A small image classifier, trained from scratch: muon at rate 0.017.
Rows from block 5 of a small image classifier, named by matrix and row number. Rows with one number within an expert belong to one neuron, the router's apart. Each number is 128 + 32 x the weight over its row's rms, rounded and kept within 0 to 255. All counts start at 0. Numbers have three digits each.
Before each expert's rows are labels from the 100 images, of 14848, where the router gives the expert most weight on average: "place" is the part of the image that holds the peak. Only what is clearly more common there than usual is listed. The data: fractals drawn by 1,000 iterated function systems, in grey.
# router: router (model.blocks.5.mlp.router.weight, 4x384, trained with AdamW), inputs 154-230
# gate: expert gate (model.blocks.5.mlp.gate, 4x192x384), inputs 154-230
# up: expert up (model.blocks.5.mlp.up, 4x192x384), inputs 154-230
# down: expert down (model.blocks.5.mlp.down, 4x384x192, transposed), outputs 154-230

# expert 2
place: bottom right
router.2:088095110124107153138125124094125138078096126109093128153099078193141158120210104125205094117157161107107076108125117151113111141120081089137132145119058151155147121111084098127061088095144080122071121140163104120075122124164172112
gate.0:098145096172122143091055080153142171126145158150112124077075159099129105121180134111130181136132154181113123123148112105093118116079154166131107148148158138142200085178104148102105118124120147108091141166145154130187058100121082147
up.0:122153101146140171134191091123097149141186094160150094120129126128128117137123039176095130104128142139081129179189101129114132072121107184074130164128133141147099120129110175181129091210121106133124156172128108145157144070133106205
down.0:107095122164147119133159094101100125160096106103192095127121145157155112148196139150093163125130137141148126147130136122149115092155187159106127138161161160109128088144137105202125154109102098140055138197125112064178155076128113153
gate.1:083121117155174113102134128127175134114112087155166172056106061103095153167079220110098129126120172078073149071100148091087183091170124155130100158081132184169074048062088156143121150121117120133076109137128164146086168145128082168
up.1:060116107169156096089123122124158138090121073156160182086133083092112169138092208078096120118112165088076156084105142067098151102155134154156092159091138160176061019072108115142132149150122087157103137134133154154094172149103071186
down.1:108111140151155121120118107136173132149154103189152126131136146099178142126123152156113082137109101121126131090101099140164181132156170206127124125130177098157126122135118125142120166138119071215112161130104145112144176123133109155
gate.2:134141145125050087156086142169138126114123116123085052108085175146137133142108147098145088126089141091072132138141171119147132171126180122152115141097208130144117154228086174118120103130141150125166161210115149106138118110152111167
up.2:123115118130141154093149115104106158086075189174106170158204169114062129131100137154130129120179133191192123174168140126111134057130108130101139171153100079155094103068134128137133115096117126168089147103167132092097137142121147160
down.2:110178168152102129115159162078069123145129210122099122166117104143103172128100151105160107117163097180120134091095122126121123118114139041122124150158124145097127124110105158143107131141119126131108124134142109107194118128153111045
gate.3:108158147112070164169171176125132140079131149159107120130127091164158094123110098139106106147111092142126089162179119105199156111174139141079129100092114104127114099085146169161104098112120114170189167178131154131155045128136179154
up.3:157122100165162092144125139066157159111099078089103126167086182140094160090138087113144116058107188121098146144134100154111118126139151167116173158133183110123179113149118114135138120095131112156158083107103076109149126146144134161
down.3:095046193109101141139065169138132085111124110106164118138153122142151134126112112147140191212133137103181119138122137127107141161137115071165143136070176119119157144156134119132150142203082158088169182038122039085192143076167138108
gate.4:063116105130174146082097117143128087162127124128101166091134098104146146174126111187170180101138087104154110102126099118107142120061069151101167150153175118156068137102130134088163109127116171125122110108120116133068109201120099135
up.4:153188172120103126185156136117043155104114146133156086166126175141113132130149126080129134166105121113147126121162126138156123083208108066177105089108103162136110141097158126183116125080173128121125161145116171107147196113129122092
down.4:107170093083171136162149109105160118122189107137149154181173138139110117141177086085131085154108137105111153123138151115137063141171137099123114155156121091112113138132146150124054157119169100134120095180131137133112133112139135105
gate.5:137148147125125148136059141133171140129100132142116109128116115121166139166149075192119155130106151120061166151183159061074143166161141140140086085145114072155096167086135152073090185156170088139061135107150054134141146129122139123
up.5:104100116137144126125143114139109180125133122130119138069184151142068118125151137057119103094174109156123088066090159177139110185075098177060127085122139119084133089170101177133138065098145176130141103144122203112117147158145133171
down.5:116112101074103090070129133122089094082196111135151126068155121119102093086132135109152136080134109112131130139181125163175086123082158081133149193150153170114127125126119122111021124140110107118149172142102133147104144119153117095
gate.6:133086108098138110170099124159120095082123107086199145118115124150128132211090094115152144092094219110128114174137075083123137096088159139167115084125107156112162153229116128140044111097138124037122144156136159110185060142095131123
up.6:060160159117132160097114133143109143127177136125140112124095093131146144081132168157114101122151081173132146094159134133118142112142166033102151141107130123170085105110105114148134131138084167205148120134099098121129151110137105156
down.6:176163167085090176120126151114088086084065105177210111117109135132135108144087152140118105178116183112099063125156102123071103144105134109122104109164129115158130154141184168150143095152151159156145144133117065134083099193161100181
gate.7:093121128120156124154099111167101066135139131110165128156156117112182148095151180126110140103110141181160111111138173106172181056164146174096138124173150145115160139120112110143157119155114080110176126108156162155108090124152080112
up.7:148134135136119152089149136117111148120147118125145072116100125094105075176112194142153125123175157095188136115142133117118117152126153107118166095087163109161166112078150131167146106133112114125114120129092113175145121171102109131
down.7:179192134103168128133150153148114105160142142128109128114187131146145098172091158138177102129109141132142179147130138123106043111090135133083119087135185090132129123117178112107191123111151138129072197114104164133184151158078108135
gate.8:130091102113136145195080109133141162157122091183086090173116074162137158111161112144103142144136137147141127164085088116104158112026103147053158150128185120135157093174120090108126118161163140069133157148145134154099117079139119199
up.8:138089109132138124141139134125152200110138118203087132160176078135174139116156106137075069095142121098130138138072128108103137124077164089160152135169160108069123093145127096086137126097129047100135112145102144170129148077140164139
down.8:152111092088170137096108092145175095087179054193127129147087095104122130138155134104110135128121106223140141179139050090120135112039123132124122154150163108130147117145123070138149104108148096127130155078107110151113114148102072140
gate.9:091126166179137132128088102126130134131137134116181143100131123129152102189114129153157140138099151137189199184183101104137114001121183118134160120110129107139146106138128134126121145120107146190155134125074122152138067102097108115
up.9:160119060114128131124082156156124135121101151153103134125168157103147148090168076114098112132166103151096120114101137125106173147123084078133109151170120096110142174188139136127093135111160171132153147130129175163088186147159131107
down.9:125167102174087149129122134140159109111146134099151130167150199143159159074123072118133156150136068173118112104138201111172162118149091090095111167166109074135137153130103151102100111047165109128202133122148133175091144162116122093
gate.10:168102087162160174112139097130165137134134068133102118103093229165091092164180097145053154110102150103117176136116158119162127132134102188113139124171129177146130175091154113166153130092142113151134129110059127132186103147128142150
up.10:110169159038150143125101096143111159114061134139128130150191223123079104075124143130093137112147168083124102129115148136143135164095094148148099125048161146158137123091147146157084069117159135107150161144136125170152118107116116175
down.10:087097140172150098096093147107128109165077123185161119136129167170064122085072180137132119066078153138129133133097112067183185125099141136149105115147095118134134094131149141154096111139126107146132119188164132117097136116126133103
gate.11:119066184125118130104117097132104146108149091127169182114150097088129113144139191087089088074102119148085118101075101128179158146141147186074113057117131100053192091098171119066134101146119149143147110154124113073156120114186114105
up.11:077142158115063067097111157092098147116079142117153091126092127103175102122124132107140129140123110142158149145181083104118137104067147099126146133170196133081111078133085129109118139201110139106126158124186126108169126113145145140
down.11:075133098165145157175073108180091154144171136137134191106103114173122146151185109103142111087140087137080141135125119053061157137109097151174066133156141081111085085149091096097129143149155138179097172197082082116094142095137136149
gate.12:182111145224082149078157073121157121153107166120161139079137115066088129102149157118140164131151135205151144112165102165101132107156111127150112152063089129049181141136056125144162098191117118163080113151144138139110091119081095091
up.12:021080147088166063154158136113123146177163106089151120135174118128194178136161152120128095124104146085058100182101152129152069174107140176078144093217099077091063119218125136139077112053147072137154099115138098143151135155196127154
down.12:050110154145174114087160098110130144150175123085136145144171127144206173163181091186113097104132141118085141125113151075155096127091136192144125124160102073153087107201137125140176127072090100123209108115124141159142145181143118155
gate.13:104120148087118115178116112121097179095118111120100175145144132080099101092080143190102102131126100083163161169152147139082151133116111119126151149192182101160169118142149133162135154126092110110158150161128107093190117117140142094
up.13:166115087089157193123144135149125086171128115113094098133091101151154150094144118137113186171108157090144098091068127107163071130087098155113133162101105163137090165122149105127108184138092167140166122158164130170061143169157109180
down.13:176086095101160178117162099127130160117101128135096127143110114136182138092120151187107178185149075052148098129110142053204111130099055126100157109142106132116102115104111109104087149160174139147141128125140157162135115149117122151
gate.14:116138153153168105168123111105134147205098137158112187098112109139147094119110109144120118143045132149074194148101134086175156104133108103150087170124115092072097137111141156148167093187149178170048108106137073074122208130178096135
up.14:100096094162178118150109089116167142144155151109137145103149105092149070118098071135110164150057115130073148143116140114160129170214091104125086171080138087117066153112172119136160101148168102156079125082159049112118174146173101153
down.14:120132167115101112094121134167149198133109030129097099088128078102116142111103106178102104176060227063095057166148100166143084130201193087150146181058170126150145153156133139165185146083105146128083132143196147110127143075110124155
gate.15:121091137094106099096133175128196096134123140126058150187153182131093103156125180154150105147098160202173122107091127140169131117162142073150117145085087128079164131154166132092140127077083145208124108132177151175089112149178184035
up.15:164152108166134165167105087138079129102109157116147110057111092132180140119130095109104135076171154081082109150148139134067128091125126223102120108175158137196077147131138123159093137154159089032129153090076107087164128137072079198
down.15:125214167105123152163114116106101134098129105176176125117084117129139151135067073046041109107164127141083118165128118109075130115167108178110131151141104119130133150127115099141078140107141079104107167077080098103034201150099126169
gate.16:142121076154097113176116143095118154105165222118115165164098121158132126088132097133078159138112132153184130145142159122145100075167145129107164193154120132061150154127104107100151121145132139076171096139159157139086135097178123134
up.16:132126124139112120196127129090152155119133232117103157138106111162116112095109129161125145149123118169142141137169171113160108096217134053135129157171102109054164147126087123090170102099132138093178103129165127114107110123174113125
down.16:123131143071158108218130154149150159131138122113084121138107122116141143098160092147074169099063102143189123162105124148116108124134168111166197125159103143073124146150119091159121111142118126093159097106107114172165090122149153146
gate.17:100120097157134101167159122135139158101094155109080100076178116146157138086130068153146154125111073130141135138163133134112132130140124105084130081144064141092072079141127136108081114135152125206144121095095124147140134075134105160
up.17:152101155094084145120095111136085161148133109155152154174068123092152141163144173085118093140154174134113110100130081105148130117142102182123117169083164149167170158125164096135150152122149138076115142166154099103156089205106125091
down.17:105133107151109163133098121139121136107102129143143106171079109112109129111126168154154092075190194189128127143085099156108127167141147145152156162112169140158097128154103119134216084108102092114131145173142165076103137164132153114

# expert 3
place: bottom left
router.3:151095104119121119118146109114169169148091111171085168139161082102157090102169108168168096180110111139097067136153173107105130090127063083089192170165114117137151170098149109050127101146124113090077136191176107135103129156101123132
gate.0:158141178126129099138152125166142116097153121120114094081127166182187135107107096120153182097144151180187117149119159105148101116120143125171188094034080095151131084140154166142141169083095102121118123160132103084152022146103160123
up.0:092113124165094169133139106158063122124131116218073195158151111132167163162099141122166109058086077149161153168088115077170089120066171186165133116091143049090111132141125173084200093095101100143096137155150139057113155139122161159
down.0:126128101160076080099100148116125134137064124119145136180146183088128106172071122141103088165178157103128137096141110118169132180151070104078153173147135110164164138144153106134072140093159105105152130117090177142098164184155146131
gate.1:111148073199168108115082131144137120128145126160134160203108114105105082137124188149170142163199181134127172111127083204146177112086097099100142150130147144193074184149136152141066164094166115098130119121179106118120152128107121105
up.1:126133176167152163104131089183133177139137086112099077161102201081068134139143085113098137105141185125103175093141137106154107176157069138127149195166176131138181124102068118172163138124101148136091150099129136135147053098156125109
down.1:143084195119138169177130144148165126173130094122135071142068132145094160100111120117061119154169124074174104155093131119137118151128114144148072181095149127102152134138100153119107151134110177136135103149102146139101082152120158129
gate.2:108130183094126078139098119122152165168045123143192148094169172097146153137112208093095161089118168112133087052185127135085133155136097188117164140163046158100136139105109167113143096121179121102178117164044161135110167124120099160
up.2:140100138104129091132101121141170151145067130090110076131120184072116104102147174125124138066130151119169140069184110176099116164127105147145133148153092111126146130056151167133174138163159112096205142175099157146140204133149078150
down.2:070154171076145102111116164109137151147054133120161157153127163129104113103120172132174100087153127174090168112165153137115048186149145136135165176155201117117131098084098133087099095100118128109147195119106140162173106071134067142
gate.3:134122106098116046149109122135156155066173188111070210119148103150156144153082186106092085133139043120150142142045127134111188078138101135122121118168130114156151090086118143110104122128066086153129133148144186120122099174117148107
up.3:146130103105114063130086107123168186071188193117063204128138095147141146173075136114101092117151039125142149117049120154101184060144128131145115105164127101143134083115144143141121079124065080133124144151136177109133127167110143090
down.3:090160098097115108108140134134122114100191121123121118043128140146185130203129151128022146118115133145132138169108090122071211137122158122140117089162120162096130129102115146120119132099154064131103146185153110098136151121138163162
gate.4:134122107141125153159115073130185162112140087085108194128091139125150097196131112126109067125139149080140210142116128127136137057197044083192110183107074122098031134075119131116141119174122112145168066148130123100100145127110151127
up.4:118143106124148144145121097105202158124134065098135187129097119116140118176131095109123074123151148067100208140127118135146128076206053049175116196098071135096038124084086127136133113164125116151181076148116130099093131118112136115
down.4:138147141063163116085147143045241153078151091147129155133128128130076120169179108123132138105138119104109108143113096135124117125122151150158181124083081137160178182189086131169193104126099098140159148163118133145131103082130093181
gate.5:149113198095152179112113133135053156146144210119103085093157085076142085131143124063149110188117138129151097079114116081102112102103171126117110164135119110121112116061100093132131117129102176143092133185085106081164083134104130112
up.5:176129166069133107097145132123140149084133169074116147131118112104179057125169096127105145124121111132133113095072124115083121115162143090146096184122083110087095120129143102148102156138154176137133131160098066099111126120110186095
down.5:174135188162117131172165151104113128156158205088102098139161126152158159048068139151070126128052118116154096096130150161089091165091128115129142153133171071136103204123109170106131091140096142141155161155122168107130121117158117114
gate.6:150138091128118075167120091122121168147136105128086122130117159089065139071102117117042149087138112153114106111103062126094071175095102163134176123151114095136092120136074171118126106158083099177095159094137147182122172106120096163
up.6:140148083173163159177124105116148174124108078136068135157124126089106131074099100144072149084167112137130148105066109089152112140121146152096161169180097113157171094117071131124102099097076075174099140096144150176098155142113135144
down.6:156156098092111141107147132089129150117173148109103135080072109150108128080100108149123112168105189220121101113111101112136091126173150136175105114120136021191128110144116082142125077152133102172122090081140113111081126147156163094
gate.7:059126110119085120140106086116159116089131096145171143157098154170110153144169145140139106146164145099104121174153153117147103113161140087161128170050143104144134136117142120067137121084165116175134198125142123111128145110126134080
up.7:166098132077127112169116181128106130189107109112079179136181091026117040148153190138133127106079134131191118081077091127104155126088120103082178062157121115069126124070099115164152156217095124086117089157116131091186141161130091155
down.7:229163137119162104197115121184048189152097146101088144133129163146132139147151096127094106099118109168132144080084149139113165131141136164154132092080129124116099166088110169212139180167119146140099059136128157088094179122131137150
gate.8:172134132127142128136065074141177129082102138044141124120172151130129065132102161095130127120150097097056197127150151124111139163066114070122128156095069088125144134154130176105132128138129092068143178122119140086121093116117135166
up.8:103102111116112104109169135112134099155155117209112161089081131149048201114107082172125126146107175132179064133102137160156051155178113170110108155123154176171052111114104090149114120109118113194108076107147143118133153162130087112
down.8:107106140136081113063131133128118148183112158157110136120120135098102161100117107118138098137143135089184060117151160140105135108151115096132080177053137129116127157123162129131157090113110122143127121204113140106154048131110088120
gate.9:158096051084091156102167118111137120157152114152152112130103131151115155150105137115149129118100195123083128136076099135139127116147124142134158138143100127163097131124188099018122128100162136095123109129107137137126146112135129117
up.9:171096056096093124106168117109125108178147101139157123130126135152104175167120151110151118148090188115091135133072106140134108100140129136138138127158100111165104120130204117023118122092173128081102112137103135122121145099144114123
down.9:119127045120103156121134101146129143109083177101097143182149134109133152143163168115115183138090208180136195095074112138171119123164172112081141120151062106149093081183166172111166116141176106134127156110147151095144164102097134162
gate.10:174124120080116136093124114140099123129167133135135063110082127113081166149105123120115112155137151138147129087152111123168070182119133063157134148087133110195105151180130100144120113146088112125125137151109084116056065100172098112
up.10:104177142195113113165111136144085119123077136104169131179110133152124070077128112096126153116140106152088105131109126133146161107127116151081136110140113166113141065077105145143118126148157172177142114057121151147191157118074179179
down.10:133146158078080128177159106102160140111117116085188129166164118121116217099093082151105125123182093209138144154150162138147130121162103168088140116103104162133125157150111151105140113102103133121085085101093151104145128143128144125
gate.11:161144158108119109152129147133176111143103126107102102146120114112108174140224170130158082145164200104160183127113146124091112152157141138061028122064107130108114140128158108190097129133121149107065084124110115127121080077121137164
up.11:096154134151155150096107155096107134176174154150145112141174129161090098150118122165139105162170112180135124163197181147124114122136112108146172176133139128167084128093103115081109140132113173116101112150168083080059166114115082124
down.11:152152095108147127063129125122177110136162134101123142149127150063147135119151112104139140124147114125106110102126157089163148124102152119121191127145106083152166138147140099145130121156156136130071144104149070130104144127131126074
gate.12:167096125139147125110129109132092108072126148079109161102083157136148127085148124121144121098125122149135121085104109135156079127102132099067116107088121149155088103131095151020098145145161125120113118113125085177110093107172139136
up.12:122203141078088105142172123124169163146095093150147092116181091121169172083122137158112139193168115120053085115140129159126075183148130147132148125111122125161193161101151098206166159176095123167147144150107124135091136136101145097
down.12:134116145136103110093119144149120088115152102151117095135097148137124142105104088138072071148121056187054068129130143152028196151165165146131101148150151181098213131157121113076172158142116146105128076123134132137126154126161165096
gate.13:074194058083130161143133149175153076156075039146114096140059138116112114087142132166103163082111116100114145091140147120141098184148117107178112164131127134144159108103183087173150134152130151173150120134150157115083101140172160162
up.13:167121195102109160083152123130137090142171156135144152153168100102132158180206165109170115120128140128172124182090140124109146049100137176122101151153140131143125173086147138094172106111140090138067146079110103122091143089124159052
down.13:185078115205122089081123179207109132109101156114120134118163056160181131112140193143132126100136119123144086170119167105164173125122166160173132133118149148062105123105129164120197119106125155080091128125145095098181099105105082071
gate.14:144113139115121133117154127142178139156073137182130152131111128132177071129150116126123058092148130176140058140099134138136136222178089111139131115074088145145226076125169130089103139150105128156110168132097109124192087128150134092
up.14:136100075123111119151111132114172134150073151162076187137144125149177055179180157129140039084133118136157077145076090140125131186160122141138129098122111126132160096144166137100100114140137135161119198134117111102189112119138117128
down.14:057085133109108124126102136091114094116120160117143112109121147162103085140119145117102135151180138174151090101120107127177138159111170081088135115170095178097093139139154135119131129127156170191114125136127121048130104114071097069
gate.15:141081104127114106123208146112124082120142112119059115209041117147144137121191121166182132118142101097128213154096182103134168130110063106125103106123150122137133140044077150102117101136128128164116079104135098111077077135153108163
up.15:151114112114115099142173147138113074151146139120062158181096113158174163101208150156157138096120094095123190152100188085121122147098070132129141082120162167109152142078111150143111125146118138163110064128099105130061056125155101147
down.15:125156079100168161121110087105128084189102139119129170157131180127089126180106113087088110156141142126137153102121159049115160137169130175071152112131101150138092174148149123138188086099114099131161148154106155110147044094108123147
gate.16:131111086108115139145159131133104176128171072136080136180151084119160122194094141144145102143098182186169125125123178108186183073136155091139151117130156129150119154127181103089120131123157078173176199098136118110136097163162136106
up.16:110135202179128134157110139128146085082114173106184101057084143148108136043147104118130141124129108092134136115118099154091107159099095159124095103099101124115169110145090138143138120097057151084065099165102141120124198132092143130
down.16:152095115141139075115116118178107129092132125174105170135176119099120125154136139082173165184058157094162121177133126072124156059138101112172156146144175124150103158099108147095053139117069096132095142143169145136122160120093134160
gate.17:110104107145130147083136180154160141154100099132102173145091194134102110133114162160155097161155120144109136092109143116210129157097133149104111141137099157128177091122164187121116137143105105147086094136121163137120077191122166123
up.17:138110143088139112115176078137126110169134170109132133093130157148120126144103111091039119195112133138156106149177106122137081204169112110177130168151148120107048164142034111109095080161145116078199139102106064079143113131116117120
down.17:164126190136104129114159136083157141139170137152161151110161163157162090108129172135110155163114195144087116057120154120119165148109064132109084161145091118166142098156129166138116173108109126134080131080133116142104112114112127137

# expert 1
place: middle left
router.1:092135152154118132155120116151164117116132112134108183176155188134137202156080208164090104135148097133172160090117130133164138183134177161189113096143193079133086159133119138139179176121141148140195156060108155121139137080122074141
gate.0:140123088082111133140116114147103152135089197148098106167112115150107156100124116136205152115123098171126154103165091124115118146162103108114131128125132156115181067155146141095150147128096175151134150127184072101132189116197162074
up.0:134115085079093140124137137145103126128088190158123119131097134167100154107132129129198178134113097179119166091145113113129100126146126117133117159095143154128163060153136123074165147140121188172126149105187062110144186109196152061
down.0:179046154109090201103093160124129109123115185102170138155133145156145106090166176163171190140109141131077178131135073099076100095135119138179112110150162089175162115134113123142134119130108157092130097104123056091133107141180156088
gate.1:127149117088114100160127117139099138064133168154123157143082122198184186101135079129131123092163103143172117123128113087055138081144114125127171134129125139127100154200120119138123135127143114127179128159048150106152083089137159122
up.1:107084154162118139078169127087138103208127045127135089137194160057080078130102157120092106148102104154070140175134152110182119185094128113142078103097158089139136077063078128079184091097139124150084135096199097151118140144115100214
down.1:199112188179164116094105130091127085198188167124121111123157117082115076122121163156073092130092142106100092096132177126153102067081166152144164150147069096158073123124130097128155132086133189156058128159118108108181162182140112191
gate.2:072128125148120106171133129166095126147140115128144129131107104157111105149142186125200106146117136088166063105119150139167146136133102128148069115182119119108140090197109143145102138157156118089142153143137155106181111116150112095
up.2:168144145112129107133142125109139134103129132127143079103178151106121179161101137130109136092096139115143137101139094106103120198127127127094170114074173170140131143116161087134095162120109161115116026114107079141116134146108112111
down.2:110129098088198114128121143112199108138132097133117066117166115115103149195092111060143090118121120101154137155137089151147196134167164111111074101099143158178129107127149153136152151112137107108120128152116255147126154088108113166
gate.3:068148113100152064103111109104106177188176121086108127163133099149144143128099121085118187122166149118123145086072102155171141134059112135085070136141138080093163115137125110180139154099152096128105170168106135127167160113156088110
up.3:089143141108123047101107134159101184167130145111101150160128111128166144108146103097153198164142151108120123087107078130178154155111097121125086146152130092101157111139098135151131152098139095150097157175118145116182132138146137075
down.3:066164113112097136101155129219138154081154111141116207151112112128134083185129152140129146107122157116162106113122055126141164183096127150129167119119112074173148104154124163114136074091157099142085147141173151153164101155095120124
gate.4:133147114154129203179153194162103128099171132178151131078095137191077141129108089167140092113091135135139141102146133128106077141152144079156134127054121139121107102096106141137113038157125078082088146076195120108174126154136055165
up.4:160135075209126182198135192157151137135176119169145128097083110206086130093086144168099134120081150136163128089095112154126091133134139084143104108050135156190104121082088151119101068149112097112092150068158143126161116135115079165
down.4:162124154193149123182105170164135131107162137153135130121168100143108135208108095100120138132122155106118124157178135120136138120169189179101135084078111095130140073128162124125128120199116134147119128169166151090095140131145161130
gate.5:136155178143053116101169148135084099152144119165101208197127130123136130111201135120177158144156173180097150143095128136194069070101152137056194138115114121076147155119201162097084135134150150187133118085129107109119153129125128083
up.5:143124148159128105107109094141179153088150075081125067088116067146140118142091176132095061121153103123131111120119099156149173191104141121147079106118153125111094101161111161146115120187082140032148168159107137094158092130112084164
down.5:159159123110128161143146121142112149101091132130168141061110171150146131176046073127074083069152068132183107166134115119104189121101139057141092156088120087157057111145057170116045075139108084080196156175135148099077123144165102134
gate.6:156157185148095168063103109136104115041147092150157093071080159122098174168097134120067119159139104109118112090124128136128081087148089115132149163135130116140140132149094111173134106139119151155130157181076150136134077139163119069
up.6:085073107123146098186182138125171134209097163116089177190153104136154090134145112137163124121112170134122138188116123133112156159110154180121126104105140134112144144115160136041120139121152114103131100088182095114138145100084151189
down.6:128134114132185156147132097085137129170130094139129148130129151180125089152146116130136139111071110132093094156106130115079195108152133169104159082131167088131158169179174135157127120112100161083106092108087158118195141183150131171
gate.7:128168108191161139159172114117143130161129113156090093145156125083120138088147188091109211152098129111064095169117099138220100151168097154156139154074129135137099107098182123132127150174156141058105121147103160135129096147145144179
up.7:099111121022102169068138162145089139133114141102178116152112125155135109149129105129168048080144086140209144105112185104043154146109080083131118063176128147132175124176039116090119145102086137174162146129123132121139124141132138109
down.7:115151164106131145115140068141131134129104113094145093115108118129110130122073130083157099110137130142177101107096137106101137117131052056137150103162147122121132086156122157139106184157137111078104143113166087126159138172121098154
gate.8:135137087169133114154177167136096130107123104130102106111118127107118101122112127127119162120129129184123128071132118159194176042142136149108124116114149156140181112158125138161173140051090146141120146150114161132094162136119128117
up.8:114130133123127131164082156124106108092175119128122122120213099132138049045106133124155144143156109156101092137154137149136075071132115118065128140120141129142161074110089182144111145159168137081148126101116194120127150158150161128
down.8:130197072146124125191124155106099114145114128135160088097139114162166119068133168157061098025133139090100150148172130177139056101141082197108144139174165145199140186139159142156139134155102110092157159136099160113162151100164125141
gate.10:135116049181132079157135155147135106062099080158183133133129129145116168098151108108162108158158182112142093149100124144130155128069083118109103113149161115177160117125132140159168097120146112053087139098127085177173149093098150168
up.10:111128070174116074142125155140131109079102066179182130126133152127126182106167142116164118151150154097152091161129110154134159111061092084118088111118155125185146116124105145151161095134158090059108153087109085173160145119083147155
down.10:104089150105104149095113161181104121091127064179108121160169067119134146121202143091159175109101102115206097177182113178153175120090108107169098127114144160127132131112101116145091137127118145182112106085119068140095136170094134120
gate.11:085176108093158145136136189142127137128135098119104127093116113113090105036213128153166080097171110084140105116141197160184143144124119109159149083096175118124092146093157086176163178139210125136132169096134141145154221108101074148
up.11:084142125102132166168106156152124121137132084092109102133116135169100166071184102151141095122116137085145124083169162142129123116124091084069092137081151159192133131086115103169151157179144097141116123133134116135129162132099071110
down.11:138113072134154164188137143076114110112138119101093114116131171158115127070203147149135058133115100136128127146159163093172096100121091100160083109119131063107131121132108097132126110062176100095118145119125119174153109081101113089
gate.12:119135119176159070136120057132163165191132165139157166130070077160153179139135127101118105094106182160133147161109111131088170086112129169126147129165143161078117143110183088155165097104056143233099095160102101074152134174111136078
up.12:148143112181165055098095070143151155194129124138117136105089078153145181125122144106120075102086181152132128155110108141115162067102121131146170110154141170074100142113178083160145111103050118182090084180069115050119151157123145064
down.12:178133104147146108155146098164111046187147093111138112123115175119163142137144163150090151150132143254119129197137110094139170069145147153143155190166131076140116142156153092167148129060076111085126128199080104140184148131135091130
gate.13:137126137098117109156133153144121133181096103076067131155111146149143121161154194153070162110093122143110129157111086098175186149163130085183173161091141146116167088081070159088121175112111153166088138188150147129140133126167130132
up.13:178145095145128099112108139119109177105124113217145041114121132103072116127062066099155071140171128119136119108156180093139121124115081163068121134137122085128136134186181147151101073107131130087175127107091087135123131134111161139
down.13:139154128146094128084127148122149127107171145134075148150133143140114141106164109133133052081130128078146150165109126112064127127172179073143123100125209122169149113148163090137143117129115181113153100155189127103161136082111157132
gate.14:146131153126156117160136129128103133133104134097122138142160183110130064091138158118092157138123106174143198103151159072137098098142160058110106119134115138152160091190105173164120130156139104097190132134111134151095127200158146192
up.14:151132150103137113149119118123128149137098139101122167132159159117162068084136170102090134143145123186140187104154167160137117101122167103122120078137122115147200081201134156177102133157169129096176108134120126170082117183161140178
down.14:086127147125213116118153094079092118101098102148173150123171125124077092127161122078145144110147170154104154126144247099132104184136131111094108068163128151203177084163115146139086101162170125123153202102106123137108165134144181139
gate.15:161109167095137202117129175124097103150054169077111107123113178047127111147090129121136111191084193113182154069137162101144117135125160110125124085137111122095126223076126136101156144155131115061137150142123172076115115135087075199
up.15:101141081140117061129146077123144155092212081170133166143148066201130144111149103135098153074193074148108112206135117164109135133139084144123124162124168125152138034168126139156114122109115129194127104116134079158145147116184194067
down.15:089135130121194114130140123115148119116156108143137134124131126126164127093138138125154146182171097125108133188151128137096086115161117102083147141171196153102147097139130132146188115152169175115094142118105140172152137174130155129
gate.16:094141141126166189101184119145104107185159144103152117123149076165181110171100038182122159118105115136109107147155081095097078143186074120161144155136149100201099118112094143124115131180175151110151154112116105152106158096071170113
up.16:167125092121119132177119131099143163057130145126110114140106136116055147131136130076111117164170098147147186116072156136133144122094157155123133076091106104081171083097116145125094170098075101082111116117119174099130110130138087158
down.16:140135145105146126115118144203169134084167088142102136103160086134101131127127112111124097155125056096148159150131113122144045143068153147118127123159145138136186098105096150154104173092129131138111089183159149098114091065118087113
gate.17:142158154177115158118150103157137125063131147121117126182110132167089183132145150125083070128138118091131165127097168137155102158134142113137101141148152116105053097148136102091151177132158135192104129098082121214125150108135136164
up.17:119170127184114148158136129129140126079120157145097120199098137187082157133116132121082091129137109115135140106091181129168127146137119090146126104110137114108039098134102085097133164145155116167095139088106102210133145120132144192
down.17:061148141115169122219119103137087145074159167167138182088084113119159120130133122111097107093155092061152106100145122107125121146130162206073118146036137151119073142195099129122137090129129129136183139122093131157122203130103104146
gate.18:173154108150143135177145090089153150102113173095164094137196122139127114078126137193169126147178081123148149138146143105111137100118126086180107121121115110120185111173123129111081147093127152115132125142154205084121097100117140107
up.18:044114126135105132096128184160128118133144101139095139094076127101108153181139100064107142094121157123104118079109106108145093138132110171067113124142132154160110144092099120164183095157120100167099130148153075148177164158137113160
down.18:136153099084107117111114163148104144162041101129121165091116136110124117197165111121151135046121169121097084102134144167156088166105087160070171137138084044171143166155128145143144166191150122138159101081122100167055150168120152141